{"model": "self-supervised audio encoder (BEST-RQ)", "dataset": "chords played on synthesised instruments", "train_examples": 52083, "n_mels": 40, "hop_length": 160, "input": "mfcc", "win_length": 512, "codebook_size": 256, "mask_prob": 0.08, "arch": "tdnn", "norm": "batchnorm", "activation": "relu", "depths": [10], "kernel_size": 5, "stem": "single", "widths": [384], "init": "torch_default", "optimizer": "adamw", "lr": 0.0027, "beta1": 0.95, "beta2": 0.98, "eps": 1e-08, "grad_clip": 1.0, "adaptive_grad_clip": 0.1, "steps": 40000, "batch_size": 64, "epochs": 49.2, "lr_schedule": "linear", "final_lr_fraction": 0.01, "warmup_steps": 8000, "weight_decay": 0.02}
Rows from block 2, named by matrix and row number. Each number is 50 + 15 x the weight over its row's rms, rounded and kept within 0 to 99. All counts start at 0. After the name is the row's rms in percent of the matrix's.
# conv: width-5 conv, dilation 2 (model.blocks.2.conv.weight, 384x384x5), inputs 256-271, a 5 kernel for each
conv.205 098:34 57 44 51 54 48 41 64 67 41 70 44 38 54 16 31 25 45 37 58 61 47 62 47 55 55 56 33 32 49 42 28 45 42 22 55 41 33 51 59 53 52 61 51 23 49 62 62 41 46 66 65 46 46 31 46 69 45 49 45 70 68 68 55 41 48 63 31 69 59 32 27 45 69 53 33 53 44 49 54
conv.206 100:50 44 32 37 66 70 60 79 42 37 54 73 64 61 32 48 56 45 41 15 42 63 57 59 67 69 70 59 63 48 34 33 46 28 18 63 24 63 74 69 76 63 33 35 75 54 60 59 57 47 55 63 53 49 63 38 37 17 26 70 54 52 64 56 69 66 68 61 61 54 60 33 34 73 65 57 45 52 56 40
conv.207 100:31 25 46 40 39 36 40 34 37 57 62 53 40 46 76 36 55 65 62 29 43 41 50 39 51 55 38 23 32 25 61 45 50 67 50 56 55 36 57 49 59 22 09 32 21 52 45 34 62 72 77 62 51 65 63 49 47 63 49 53 76 52 51 62 50 52 34 25 39 52 41 35 44 47 41 72 48 36 61 74
conv.208 100:57 52 42 58 60 51 59 51 31 54 41 22 52 64 35 69 60 47 11 54 48 53 67 75 70 62 58 52 99 52 35 34 34 00 40 75 69 50 34 44 54 32 41 67 36 57 48 41 51 53 39 32 38 47 27 44 28 37 47 49 45 72 63 43 48 60 66 50 78 41 48 55 52 36 39 79 50 50 65 62
conv.209 098:56 59 35 57 60 49 74 31 62 52 41 41 61 46 48 58 44 33 37 22 48 56 42 47 53 66 69 57 49 42 55 29 64 72 38 66 71 38 65 51 38 61 43 28 37 49 32 47 43 37 56 54 45 45 54 88 50 36 28 30 26 46 86 91 26 51 70 36 53 49 64 64 55 30 50 50 63 08 61 54
conv.210 098:57 56 72 72 58 53 63 48 61 41 47 32 60 51 58 38 34 64 46 50 40 64 28 44 40 43 59 61 67 60 47 53 44 68 63 50 61 75 40 57 56 22 43 13 64 50 42 47 34 58 50 35 22 27 62 61 20 29 52 51 50 49 62 54 47 45 44 54 33 54 76 55 80 31 39 63 59 60 48 76
conv.211 099:55 40 37 41 32 61 79 55 69 55 50 54 64 62 47 43 51 37 29 36 40 76 86 86 73 51 38 11 27 22 64 43 39 64 44 56 72 49 38 65 31 41 50 29 36 46 46 54 52 60 65 64 66 61 75 40 47 53 41 48 72 41 24 23 65 57 72 46 72 38 51 75 85 55 53 52 63 40 55 67
conv.212 099:62 82 59 35 55 37 54 58 42 56 40 22 41 29 56 39 18 51 34 17 29 71 54 65 80 58 52 23 32 25 55 22 29 30 48 42 50 69 64 58 46 34 43 39 44 53 67 70 64 54 33 38 51 45 58 57 60 39 41 24 45 49 63 53 52 38 58 55 56 47 52 44 45 56 47 61 40 35 51 56
conv.213 101:57 89 63 46 62 57 42 52 39 56 47 54 44 42 26 47 38 83 44 42 52 78 57 58 46 61 74 52 46 34 55 60 56 45 32 61 37 58 43 63 46 55 56 34 50 82 75 74 23 19 44 76 49 45 47 59 55 23 21 47 72 64 71 55 40 27 58 45 57 34 31 40 41 42 72 46 63 60 40 54
conv.214 099:42 50 46 48 57 56 30 51 52 53 68 63 57 41 50 35 55 70 33 43 53 49 68 56 74 72 60 43 54 53 64 42 39 21 54 23 27 36 58 55 48 44 48 33 38 63 34 49 61 72 62 55 70 36 52 39 43 52 58 69 57 34 10 33 55 46 65 49 59 44 41 54 23 55 55 43 64 58 58 65
conv.215 100:46 47 40 39 55 48 44 54 47 50 51 25 27 23 48 40 42 30 37 49 65 56 80 59 48 52 51 60 56 47 42 52 17 33 58 47 62 65 42 35 29 51 58 18 57 38 38 26 41 50 54 49 50 31 42 39 53 35 50 58 61 52 39 46 43 48 53 79 52 55 68 66 86 77 85 38 59 75 44 55
conv.216 101:60 55 47 28 50 43 57 62 57 31 48 65 56 18 09 44 59 37 61 49 39 49 39 54 37 57 48 64 28 35 56 59 59 34 26 46 40 84 65 55 67 62 66 46 57 59 46 43 31 45 19 40 11 26 58 59 25 01 22 52 45 50 78 49 46 35 56 68 36 41 40 35 43 54 50 55 55 77 51 37
conv.217 098:49 38 77 64 62 61 37 55 23 33 56 63 42 19 30 30 02 38 52 30 50 58 68 53 45 60 44 68 52 38 62 50 44 50 36 27 56 75 48 48 66 65 50 45 38 50 42 45 34 40 49 64 42 66 58 56 31 08 60 50 43 39 30 40 34 51 22 93 33 56 56 64 64 46 81 67 58 42 31 43
conv.218 101:55 64 71 48 48 78 48 40 58 54 35 65 66 62 38 76 52 56 39 58 63 71 48 78 42 38 71 75 60 45 57 39 51 32 50 55 25 56 46 65 31 35 72 58 52 39 35 56 47 43 32 33 59 56 28 42 55 53 41 46 52 44 32 48 46 72 55 35 81 55 51 72 60 70 27 67 66 31 42 48
conv.219 098:45 47 34 54 43 38 35 77 21 57 62 51 64 58 53 33 42 49 39 39 24 57 72 50 51 53 41 25 27 19 50 72 70 47 77 56 21 68 40 46 50 27 47 24 65 53 38 40 52 40 44 45 58 44 69 34 37 35 48 32 56 68 63 51 59 58 59 65 33 59 51 31 59 54 18 29 21 81 29 51
conv.220 100:53 82 61 58 38 54 43 43 44 50 70 15 39 18 71 51 57 67 78 54 69 52 18 42 43 41 44 31 50 62 57 39 59 38 60 33 65 48 81 57 53 49 75 55 38 66 57 17 42 58 57 70 49 32 54 61 57 44 43 44 48 41 50 68 36 39 75 62 48 52 47 38 68 59 58 44 30 50 72 65
conv.221 100:46 70 52 24 47 34 45 32 94 44 26 29 76 58 28 39 24 66 54 21 57 40 42 55 62 62 84 68 40 25 43 39 62 67 43 38 58 57 49 41 36 60 42 57 45 64 50 25 34 53 51 57 69 27 44 48 58 80 05 58 39 52 79 70 46 42 66 54 67 52 66 59 32 41 72 49 51 51 36 59
conv.222 103:41 28 58 55 38 59 49 32 35 35 56 64 53 40 44 38 53 34 45 45 31 22 04 41 46 58 40 59 61 52 55 45 74 13 51 60 73 19 60 39 46 46 37 20 50 70 57 54 64 76 52 51 49 29 50 71 63 56 60 64 48 36 54 44 53 41 62 30 51 46 63 59 55 15 50 44 55 22 62 54
conv.223 100:79 54 46 49 71 76 42 38 54 53 46 63 45 59 47 28 26 21 30 32 50 45 34 51 49 58 45 53 40 67 24 52 52 67 50 94 48 30 58 54 53 48 70 57 53 75 92 84 87 87 42 49 43 52 54 25 36 45 45 44 43 47 42 55 26 65 32 51 46 56 57 40 22 37 51 82 36 27 31 31
conv.224 100:46 44 64 34 39 44 49 51 42 58 66 65 70 17 58 50 61 14 48 62 74 42 35 55 47 68 40 72 24 53 26 43 58 35 44 30 46 50 60 54 54 79 76 55 68 71 43 21 57 54 46 58 39 29 55 48 30 57 51 41 48 46 65 42 45 48 46 63 35 49 44 40 38 40 54 24 46 92 37 49
conv.225 102:66 66 46 34 53 49 52 70 48 38 45 73 84 42 29 57 72 44 36 48 71 54 42 53 65 56 54 70 43 49 65 68 92 63 57 56 48 76 60 68 80 65 67 32 80 44 33 34 33 36 49 49 10 11 47 60 34 67 64 73 18 33 57 54 66 40 58 76 38 47 41 24 34 52 46 42 43 82 60 50
conv.226 099:52 55 48 56 79 52 73 47 35 55 57 45 71 54 17 37 45 50 49 59 65 50 28 68 55 53 48 50 47 57 54 43 94 55 53 62 61 33 53 55 62 68 75 52 69 50 59 57 27 47 38 59 52 59 53 61 42 16 67 73 49 42 88 67 42 43 60 45 66 52 37 21 53 53 55 42 40 24 94 53
conv.227 100:76 37 52 69 44 71 57 54 53 36 60 85 77 36 20 15 45 50 44 31 62 51 53 63 53 60 40 38 47 37 55 60 66 33 32 60 41 61 50 58 79 75 47 14 31 40 43 37 49 51 70 62 60 54 68 40 56 59 65 60 56 42 40 40 50 54 49 65 62 39 33 62 65 30 74 67 22 47 41 46
conv.228 099:42 13 53 53 57 57 40 40 71 63 56 40 45 57 50 44 64 66 46 42 48 45 20 20 58 35 51 67 67 68 51 46 26 53 41 53 48 73 30 45 39 24 46 39 59 33 54 57 55 51 62 59 57 15 74 53 36 41 48 73 43 73 50 49 29 49 60 61 54 72 76 57 44 63 53 58 29 43 56 66
conv.229 100:59 45 75 55 64 48 48 15 62 45 63 50 52 13 47 36 38 64 67 51 44 38 40 40 52 48 60 62 79 57 62 55 33 52 59 33 82 47 44 35 42 47 38 56 37 49 37 49 53 67 81 50 37 00 36 80 42 28 57 65 47 79 34 75 42 50 44 50 60 59 42 34 58 52 85 55 66 30 67 54
conv.230 100:47 60 65 34 31 83 77 52 37 42 35 49 63 42 38 17 31 38 17 06 63 81 68 45 59 44 43 23 25 33 51 46 44 62 32 73 59 55 30 22 46 41 30 21 42 84 76 88 68 62 44 67 65 68 68 45 64 65 69 66 52 39 40 63 71 74 69 59 42 40 54 60 44 58 30 64 39 24 42 64
conv.231 099:53 59 60 59 38 55 49 54 64 53 38 25 41 45 63 37 34 37 72 57 52 49 56 36 26 32 46 33 45 50 41 53 72 42 64 67 63 65 32 49 68 67 70 64 63 40 24 29 33 68 63 31 26 51 50 54 19 40 47 43 20 66 27 34 55 53 74 72 34 33 60 51 32 09 22 81 39 37 54 38
conv.232 099:53 30 52 75 61 46 52 40 53 41 62 45 37 57 51 44 67 56 49 39 47 41 29 58 55 38 75 21 88 44 57 34 32 38 51 28 62 63 43 38 38 46 55 64 48 29 47 73 47 38 57 39 55 41 51 47 29 38 46 61 56 47 60 26 57 24 84 36 80 36 63 32 45 50 79 51 60 35 56 69
conv.233 100:63 52 24 57 37 51 37 50 47 51 44 74 69 13 36 37 40 29 28 50 35 18 55 34 53 54 63 70 37 48 44 46 58 40 53 50 44 30 59 44 74 72 62 63 68 54 40 35 50 54 30 39 57 03 22 47 53 57 50 50 50 47 44 35 28 47 54 76 36 39 36 49 51 30 68 55 50 67 37 46
conv.234 100:39 37 50 67 55 61 38 34 27 52 49 53 68 49 47 56 42 44 61 53 75 35 45 33 35 49 56 76 37 54 28 30 45 66 61 61 56 44 68 54 39 47 68 78 53 56 72 36 67 78 67 43 11 49 32 36 58 60 50 35 36 72 56 59 58 39 41 47 28 48 59 35 40 19 50 80 46 45 36 21
conv.235 101:66 64 51 25 33 43 63 61 49 32 61 77 78 31 20 56 73 64 41 33 56 45 24 43 50 69 34 55 17 11 61 68 93 34 38 47 04 69 55 51 63 51 59 48 41 51 40 46 35 41 24 51 37 39 69 62 46 47 58 60 44 41 72 59 90 51 59 52 43 44 45 42 28 34 56 57 46 53 47 52
conv.236 098:55 57 35 50 56 68 27 56 58 27 47 33 63 40 63 59 58 48 46 10 84 45 74 43 55 48 47 53 37 39 72 68 64 42 60 57 28 68 47 43 60 55 47 30 77 43 00 22 22 36 59 42 38 27 64 32 31 00 21 51 51 46 69 49 52 71 42 76 54 44 39 52 54 37 66 51 49 59 56 55
conv.237 100:46 56 19 40 64 52 56 43 37 48 49 64 52 40 42 52 54 29 47 59 34 28 38 43 48 64 62 56 49 75 60 55 49 47 52 25 29 16 67 64 83 68 59 69 67 67 55 73 60 67 37 35 30 54 43 38 18 31 45 41 49 49 54 55 56 52 59 53 49 44 51 50 59 43 54 46 31 23 65 51
conv.238 100:25 44 74 51 56 26 50 38 60 51 32 51 77 79 57 56 48 58 51 62 20 49 43 79 61 43 62 25 42 45 50 53 71 59 50 53 52 66 43 57 84 54 57 57 32 67 47 59 48 31 43 66 80 90 33 26 42 69 37 27 40 37 61 57 69 58 61 00 64 66 69 83 60 15 46 54 75 51 56 60
conv.239 101:29 66 70 29 52 41 68 10 85 31 48 23 68 22 63 39 33 72 58 67 47 78 32 42 47 34 36 52 42 60 59 42 53 39 68 40 61 43 40 54 58 61 67 47 84 57 53 72 41 51 49 37 35 24 50 49 43 31 30 35 52 46 51 78 54 49 66 41 55 62 25 47 40 58 20 69 49 42 69 70
conv.240 099:67 51 69 41 57 37 64 85 64 40 55 46 44 46 52 30 29 87 56 58 46 71 79 67 52 40 68 64 70 51 69 20 29 16 48 51 45 75 54 60 52 45 44 73 42 58 43 66 50 42 61 41 40 68 54 42 59 56 52 54 43 43 36 49 52 41 72 60 67 33 52 73 59 68 48 34 74 46 58 44
conv.241 099:36 35 57 58 43 43 46 91 49 47 43 46 55 60 49 57 51 28 19 22 47 61 58 49 43 59 48 50 50 33 17 57 59 47 37 43 47 97 41 27 62 37 60 43 64 32 28 13 29 22 61 50 35 48 61 63 50 31 37 66 39 68 76 65 38 65 42 70 54 56 36 19 54 69 42 50 39 81 39 39
conv.242 100:37 46 53 74 73 56 39 44 53 41 58 27 55 52 33 17 34 38 71 81 57 46 56 40 51 37 44 55 74 76 41 40 38 47 36 45 60 37 49 66 63 35 41 32 20 45 75 48 68 47 56 39 75 65 78 73 60 82 54 57 49 07 57 64 65 33 42 29 43 55 80 81 98 84 64 56 56 52 82 43
conv.243 100:55 27 44 65 56 49 60 03 44 60 18 47 43 99 28 60 61 72 40 39 69 47 22 55 54 47 70 33 77 45 28 46 41 62 40 68 51 71 23 36 38 43 48 83 45 45 60 75 62 40 40 41 65 62 58 23 56 68 49 54 50 50 54 37 59 48 76 00 71 23 61 36 64 66 67 33 78 42 65 41
conv.244 100:48 83 56 54 54 58 38 79 13 40 57 44 42 45 55 47 57 43 46 33 52 40 48 38 58 53 37 04 46 54 61 62 59 33 51 45 51 64 50 70 59 48 59 20 33 62 46 39 60 59 32 48 31 49 61 51 70 47 63 44 30 48 46 64 49 62 64 65 41 68 40 26 39 34 47 27 38 30 53 72
conv.245 100:73 57 69 25 43 57 53 62 59 45 50 46 42 48 32 60 48 54 14 06 50 53 62 50 49 54 66 43 75 53 40 43 36 47 27 51 56 73 29 50 49 40 24 22 33 14 38 53 51 49 52 55 60 28 37 62 58 39 44 45 62 75 30 45 30 75 34 38 45 68 32 54 70 55 68 44 65 17 50 54
conv.246 100:40 43 64 56 52 08 51 54 63 51 55 50 56 63 63 28 43 58 42 56 37 62 64 77 41 39 40 62 41 65 48 31 37 12 61 27 45 58 44 62 70 56 50 66 27 42 46 52 54 63 62 62 60 95 60 46 59 72 78 56 60 47 45 29 65 30 36 38 51 45 42 84 70 31 17 31 56 40 38 40
conv.247 099:32 68 36 38 56 55 71 48 59 53 30 48 48 37 46 66 61 48 51 21 34 58 21 60 49 49 78 55 18 39 35 23 23 42 41 70 29 42 51 44 56 54 47 46 34 77 70 65 66 74 16 48 54 52 32 41 52 56 31 32 52 67 74 52 74 61 51 56 54 44 72 61 70 72 60 69 67 45 37 54
conv.248 100:46 60 60 49 61 51 45 41 35 43 32 50 52 25 52 25 40 22 22 24 41 36 38 45 29 52 32 27 37 41 52 71 61 41 60 61 56 71 50 64 35 34 47 44 31 63 53 45 60 59 43 56 57 60 66 54 60 47 60 33 49 35 28 51 45 40 44 66 68 60 31 55 45 26 64 74 35 31 51 52
conv.249 098:59 66 34 60 58 47 40 73 38 39 54 41 35 66 43 52 55 40 18 29 62 43 55 74 54 53 35 37 75 44 39 82 70 47 29 75 22 61 50 59 53 16 60 80 40 61 58 40 59 50 47 48 38 71 71 42 44 60 73 62 54 29 44 44 58 44 38 61 86 48 30 37 59 34 31 55 26 36 58 53
conv.250 100:64 68 45 43 44 43 49 59 65 62 40 72 95 76 49 84 55 50 51 30 72 64 54 55 63 74 69 67 62 62 56 51 58 64 58 69 56 24 53 51 58 64 64 42 60 79 65 60 52 52 20 51 36 16 33 58 50 45 38 48 32 09 44 52 60 47 56 47 58 51 47 44 38 66 74 43 39 59 65 61
conv.251 100:52 57 62 42 53 35 42 41 60 43 29 56 68 42 57 58 52 52 18 08 39 35 39 47 51 46 51 47 35 54 56 64 81 84 64 54 30 37 55 54 27 63 52 16 51 39 27 36 11 49 21 30 39 19 27 63 59 27 35 47 54 56 59 68 54 61 28 33 44 51 46 60 37 57 16 63 48 48 52 53
conv.252 100:60 54 54 33 34 82 47 41 50 38 31 65 47 72 10 31 49 41 55 39 80 63 65 56 59 47 51 51 43 32 62 69 50 94 41 75 26 54 45 56 42 64 62 50 48 56 31 45 46 69 48 57 37 49 24 53 54 17 33 50 46 52 55 36 62 65 62 96 47 49 14 57 29 83 52 65 34 64 44 68
conv.253 098:63 66 27 51 62 67 59 60 60 54 49 06 63 42 47 34 40 36 54 66 77 69 73 33 46 41 37 48 43 56 45 23 28 32 50 65 87 34 54 51 51 72 64 28 68 41 61 40 47 37 41 38 76 49 60 46 45 41 40 36 45 33 61 24 44 66 89 49 43 55 70 56 74 50 60 73 65 39 67 51
conv.254 099:50 48 70 42 52 57 52 46 46 57 49 59 63 54 52 50 82 44 57 44 56 46 53 35 45 63 32 40 33 28 51 57 91 93 62 23 49 79 46 55 55 44 63 64 46 53 19 00 30 50 47 45 28 54 52 64 65 49 41 44 46 56 49 39 16 59 44 72 45 40 31 44 38 49 49 43 49 46 46 39
conv.255 100:44 62 56 43 46 64 61 53 61 56 40 38 83 24 29 51 62 56 41 20 35 37 21 35 53 61 51 76 38 54 75 44 97 29 18 37 38 43 70 28 53 25 44 49 41 55 53 55 58 56 22 35 39 44 65 63 60 59 64 64 28 26 63 26 31 49 66 15 58 71 54 36 26 23 57 27 24 68 43 15
conv.256 101:31 63 54 90 70 13 26 42 26 42 58 16 54 33 42 06 17 43 99 51 39 58 52 71 55 42 49 53 63 75 73 51 62 42 61 20 34 46 54 56 79 68 32 10 57 66 76 49 53 53 46 45 60 41 55 51 72 66 78 83 56 42 69 65 44 46 56 52 45 84 61 56 72 58 39 50 33 41 52 46
conv.257 102:62 64 66 43 45 48 32 42 57 53 43 49 86 35 51 36 62 35 37 28 50 23 51 59 66 74 57 70 44 50 66 64 95 28 46 48 11 34 75 55 75 13 18 36 62 64 48 55 49 49 51 39 39 30 45 53 57 53 56 61 30 40 70 41 48 53 40 27 50 51 51 50 10 35 59 39 10 56 45 34
conv.258 098:40 32 66 49 59 58 39 50 56 31 72 71 64 43 41 52 73 74 62 58 55 60 56 38 59 66 31 62 00 36 37 51 91 77 44 69 48 47 62 65 61 69 58 53 53 74 53 61 66 41 67 79 42 41 40 38 46 56 66 57 47 75 65 38 52 25 50 69 43 43 32 43 18 56 49 41 00 65 54 44
conv.259 100:74 80 41 39 56 45 43 52 48 67 48 65 54 53 25 38 23 64 12 13 43 67 49 52 50 58 49 33 34 47 66 67 75 66 53 71 57 56 48 43 41 58 32 48 68 91 73 51 15 09 30 46 49 40 47 40 44 18 34 54 67 66 74 57 41 51 62 42 48 52 29 14 49 56 65 40 39 52 59 55
conv.260 099:53 28 53 51 60 43 57 37 58 47 40 36 02 86 31 25 48 49 41 68 43 52 52 65 69 55 58 27 64 48 44 52 31 63 47 37 48 88 28 47 54 45 42 51 57 30 36 67 53 45 44 43 51 32 60 67 52 43 44 60 46 43 47 38 72 34 64 34 74 41 68 68 47 47 69 59 45 48 36 67
conv.261 101:35 43 48 45 48 34 41 64 50 36 35 53 49 45 47 52 47 43 12 30 60 69 72 52 56 53 55 57 41 41 34 44 54 59 51 67 53 50 51 38 46 20 25 17 39 55 35 20 38 48 46 49 42 47 32 64 50 32 39 53 60 72 67 66 63 65 44 59 45 49 37 00 18 59 63 69 50 54 52 49
conv.262 104:35 30 51 61 44 41 56 33 26 38 43 48 39 57 41 42 33 57 44 66 47 42 43 45 36 39 40 22 36 37 29 45 33 65 45 24 37 49 41 52 66 46 28 61 33 47 25 09 32 31 39 45 39 54 37 30 63 64 55 33 40 47 53 66 43 43 41 58 49 49 45 52 24 20 63 29 35 50 56 54
conv.263 099:53 24 84 28 60 42 34 62 40 58 40 57 40 42 41 30 41 55 42 57 52 54 38 54 60 53 37 38 72 60 39 46 37 33 48 48 38 70 47 56 49 44 35 50 54 60 50 69 44 38 53 66 31 72 65 68 69 50 64 58 61 64 29 31 49 63 12 69 59 55 46 47 34 57 51 56 32 27 63 59
conv.264 098:47 32 50 60 63 52 48 52 55 54 34 61 62 00 56 73 22 40 37 34 48 49 39 45 52 44 71 58 30 46 57 47 28 16 60 58 63 67 38 42 34 39 22 40 67 73 39 28 35 48 59 67 44 26 60 39 57 45 58 61 36 84 40 58 48 65 49 53 65 59 36 31 71 39 52 51 81 46 37 47
conv.265 099:44 44 41 67 48 67 36 54 40 50 44 34 34 65 38 69 55 58 22 39 40 28 49 60 46 34 50 49 83 64 55 30 15 24 55 51 70 61 41 44 32 48 31 63 46 54 62 60 48 51 54 35 55 64 54 39 65 67 66 44 46 70 74 43 40 60 31 67 52 65 52 41 63 32 61 61 66 60 46 59
conv.266 097:61 77 82 47 50 63 43 34 63 67 44 51 38 38 65 35 42 46 54 46 36 73 56 87 66 58 66 64 58 55 52 26 47 41 39 50 44 07 52 58 72 56 57 40 65 70 41 52 57 65 44 61 48 67 61 42 35 53 42 39 42 21 25 54 48 51 62 69 71 50 59 69 60 74 72 56 42 28 83 56
conv.267 101:22 13 60 26 44 38 57 59 32 59 59 67 62 49 63 55 16 56 64 48 21 66 37 23 37 48 68 54 43 55 20 21 28 33 41 53 57 32 45 45 48 91 67 37 67 66 45 40 55 51 67 71 68 37 48 62 61 61 54 41 60 51 48 55 58 36 64 63 22 33 38 49 61 58 56 29 60 68 40 57
conv.268 100:34 59 14 81 44 66 59 53 38 44 54 48 58 65 57 71 75 34 25 40 36 38 32 50 47 53 57 56 44 46 45 27 42 92 59 46 80 66 64 50 49 35 45 35 58 56 51 42 56 68 58 31 36 69 51 64 40 32 46 63 35 45 62 65 50 41 45 61 37 45 62 46 41 60 69 38 73 33 65 60
conv.269 102:57 72 43 60 55 32 35 58 47 41 45 50 49 29 20 35 66 47 54 27 50 40 67 59 22 63 39 43 07 19 64 69 80 62 69 33 38 54 57 45 62 40 44 38 68 64 62 50 37 58 38 39 47 44 40 50 42 37 49 34 49 52 52 53 66 35 43 70 40 47 40 39 30 30 35 39 44 51 57 41
conv.270 103:41 75 62 52 48 43 63 41 26 38 41 61 56 49 56 64 48 60 65 61 51 84 22 38 36 58 35 33 25 45 70 66 36 59 59 40 44 64 37 55 55 43 26 37 53 54 36 38 36 27 61 78 51 66 54 40 61 69 54 32 50 55 58 66 69 54 36 27 29 46 48 28 38 65 51 33 25 42 46 53
conv.271 100:55 97 66 44 20 55 81 29 45 67 47 42 49 51 60 34 29 56 65 48 55 55 19 38 38 61 30 39 47 45 49 46 57 44 37 51 84 46 38 45 55 45 38 35 24 35 09 34 29 23 50 48 61 47 43 72 69 90 60 39 41 44 70 39 50 52 51 58 45 54 50 70 57 26 47 25 58 46 51 42
conv.272 098:46 69 36 33 58 63 54 67 51 47 41 53 70 47 41 34 30 28 28 21 57 32 63 52 62 51 80 78 83 50 74 68 71 55 68 65 57 58 65 58 66 66 46 59 85 66 69 73 56 61 39 21 21 21 18 32 30 14 23 49 35 41 74 52 58 58 70 68 69 45 34 41 26 64 63 43 50 58 74 49
conv.273 100:48 64 43 78 66 12 45 65 43 48 70 68 43 56 45 46 29 48 48 34 44 47 61 80 39 67 57 30 41 28 41 62 75 36 53 40 59 70 34 27 50 38 38 46 50 35 30 11 18 29 50 42 55 57 36 52 53 30 61 46 62 70 37 50 66 53 42 73 70 37 49 45 70 52 27 57 48 47 52 72
conv.274 099:66 33 52 45 43 59 53 17 29 55 29 46 31 83 39 47 48 42 27 68 48 74 61 72 54 33 54 38 73 54 51 50 47 55 45 34 60 71 44 43 51 38 50 50 45 40 50 66 60 56 44 47 42 63 50 57 50 40 56 64 50 49 36 09 44 43 60 35 69 33 77 68 59 60 64 55 75 34 67 52
conv.275 099:23 33 67 63 58 21 42 20 72 70 54 59 27 33 33 48 27 41 71 72 59 31 37 46 48 38 49 42 49 42 34 56 48 48 55 18 43 55 54 56 38 51 23 69 36 45 41 35 39 48 35 37 57 59 41 28 47 75 37 30 62 79 59 39 45 62 50 68 48 72 33 20 41 40 50 52 53 52 55 66
conv.276 100:36 26 42 31 41 36 29 57 35 38 57 40 66 21 31 45 48 66 35 33 57 33 59 67 41 54 34 59 13 31 20 14 37 46 14 57 60 44 77 53 53 33 53 37 42 62 65 42 61 61 42 38 41 99 48 60 39 65 45 51 65 52 29 67 69 48 51 41 35 40 48 62 62 81 38 63 44 53 61 40
conv.277 101:55 64 51 32 50 67 52 41 68 49 64 57 49 43 61 71 65 05 26 15 59 45 57 57 46 38 46 50 40 40 54 65 49 60 43 70 53 52 49 44 35 49 53 67 68 26 41 67 64 67 67 69 62 60 51 63 50 29 22 34 79 40 41 24 58 48 26 45 57 56 17 28 49 54 70 79 68 51 38 27
conv.278 099:53 33 25 55 54 45 50 52 37 58 67 65 66 48 66 42 27 72 57 36 49 54 50 53 55 65 65 32 22 28 48 41 76 70 59 65 39 28 68 46 51 30 22 19 36 66 62 53 50 51 51 58 67 53 66 50 66 48 40 46 51 61 68 57 69 52 62 34 30 54 76 28 52 69 55 45 49 41 67 44
conv.279 101:55 34 57 40 36 39 47 50 35 43 59 61 62 19 59 52 41 35 46 48 60 71 59 20 47 73 48 45 30 41 37 45 25 34 55 61 71 25 27 19 71 71 68 45 34 58 56 45 53 58 68 76 88 33 22 58 39 78 50 50 41 26 29 32 53 32 50 48 38 32 36 43 24 66 56 14 40 73 35 49
conv.280 101:33 60 69 37 53 34 39 25 46 48 38 26 64 40 52 32 24 65 63 69 42 62 34 50 45 46 60 82 85 56 65 39 58 41 58 26 61 69 08 52 61 63 40 43 38 53 48 57 31 34 63 40 52 46 75 45 07 21 31 58 41 37 49 66 66 38 52 53 55 35 68 56 42 64 41 20 52 53 62 39
conv.281 100:46 33 45 25 41 34 48 24 78 52 61 51 51 73 42 41 60 48 68 30 33 32 18 41 67 50 72 49 63 56 65 38 24 56 55 43 35 56 55 47 54 45 72 71 44 32 43 86 41 28 48 54 99 78 44 28 69 70 47 66 54 53 66 78 69 52 62 47 51 67 60 93 57 50 60 33 67 73 34 38
conv.282 099:54 77 61 57 48 59 40 54 17 66 41 49 29 46 58 52 34 62 44 49 57 58 20 42 61 56 61 40 92 47 43 34 41 38 35 50 73 41 71 53 47 34 33 73 52 82 36 09 40 52 55 52 48 63 55 62 49 63 43 36 34 73 50 68 33 66 46 67 52 57 39 55 62 77 77 43 75 24 67 52
conv.283 099:53 63 49 37 49 49 50 54 38 39 44 00 35 26 55 37 52 74 66 25 56 33 32 00 53 51 31 58 41 38 56 34 54 71 37 51 74 36 63 53 50 44 36 61 55 66 54 29 49 72 54 15 33 17 35 59 50 82 14 39 27 57 46 81 36 41 45 73 42 44 57 63 27 68 40 33 51 34 56 43
conv.284 099:64 57 49 40 49 32 32 78 40 70 64 67 46 67 61 62 68 35 32 65 49 24 78 52 58 85 40 27 22 14 49 56 61 70 39 57 50 75 32 65 67 68 84 51 62 45 42 24 30 45 40 50 69 68 50 42 44 36 31 36 54 54 48 64 65 59 64 85 36 61 34 36 29 39 08 41 51 78 01 47
conv.285 099:59 70 61 48 53 33 18 46 85 29 34 80 48 58 25 52 56 69 57 68 45 11 35 73 63 69 74 63 01 46 55 64 39 47 18 46 41 49 72 70 56 61 49 61 27 36 32 16 50 45 53 67 61 60 53 44 67 67 38 32 39 78 44 47 53 46 40 49 50 38 47 44 47 26 51 45 47 33 22 40
conv.286 100:51 73 42 42 23 59 39 43 47 54 58 08 30 31 58 55 62 51 53 21 64 60 56 32 46 74 46 45 35 42 64 18 44 64 63 46 48 50 80 53 50 17 28 49 44 19 43 52 61 77 43 49 36 57 46 43 55 53 42 48 41 57 54 64 21 73 66 63 31 63 27 39 24 52 43 59 46 48 54 52
conv.287 104:52 69 38 19 46 35 25 19 54 52 33 45 64 54 24 27 38 84 36 50 62 64 49 57 55 67 64 51 18 42 46 38 61 69 00 64 41 51 54 53 31 32 42 26 33 74 48 39 20 39 45 49 47 65 23 67 66 73 20 50 69 59 56 53 69 32 41 45 39 37 60 66 49 54 45 35 40 63 50 48
conv.288 102:54 60 42 72 69 36 62 44 55 47 30 22 56 59 48 57 13 73 32 00 41 48 41 22 49 28 37 61 48 42 28 44 63 80 57 45 50 49 60 48 42 42 62 55 58 48 56 48 64 74 30 30 64 43 51 23 31 66 43 49 49 35 51 57 53 36 51 36 38 37 79 83 38 40 12 19 69 65 48 28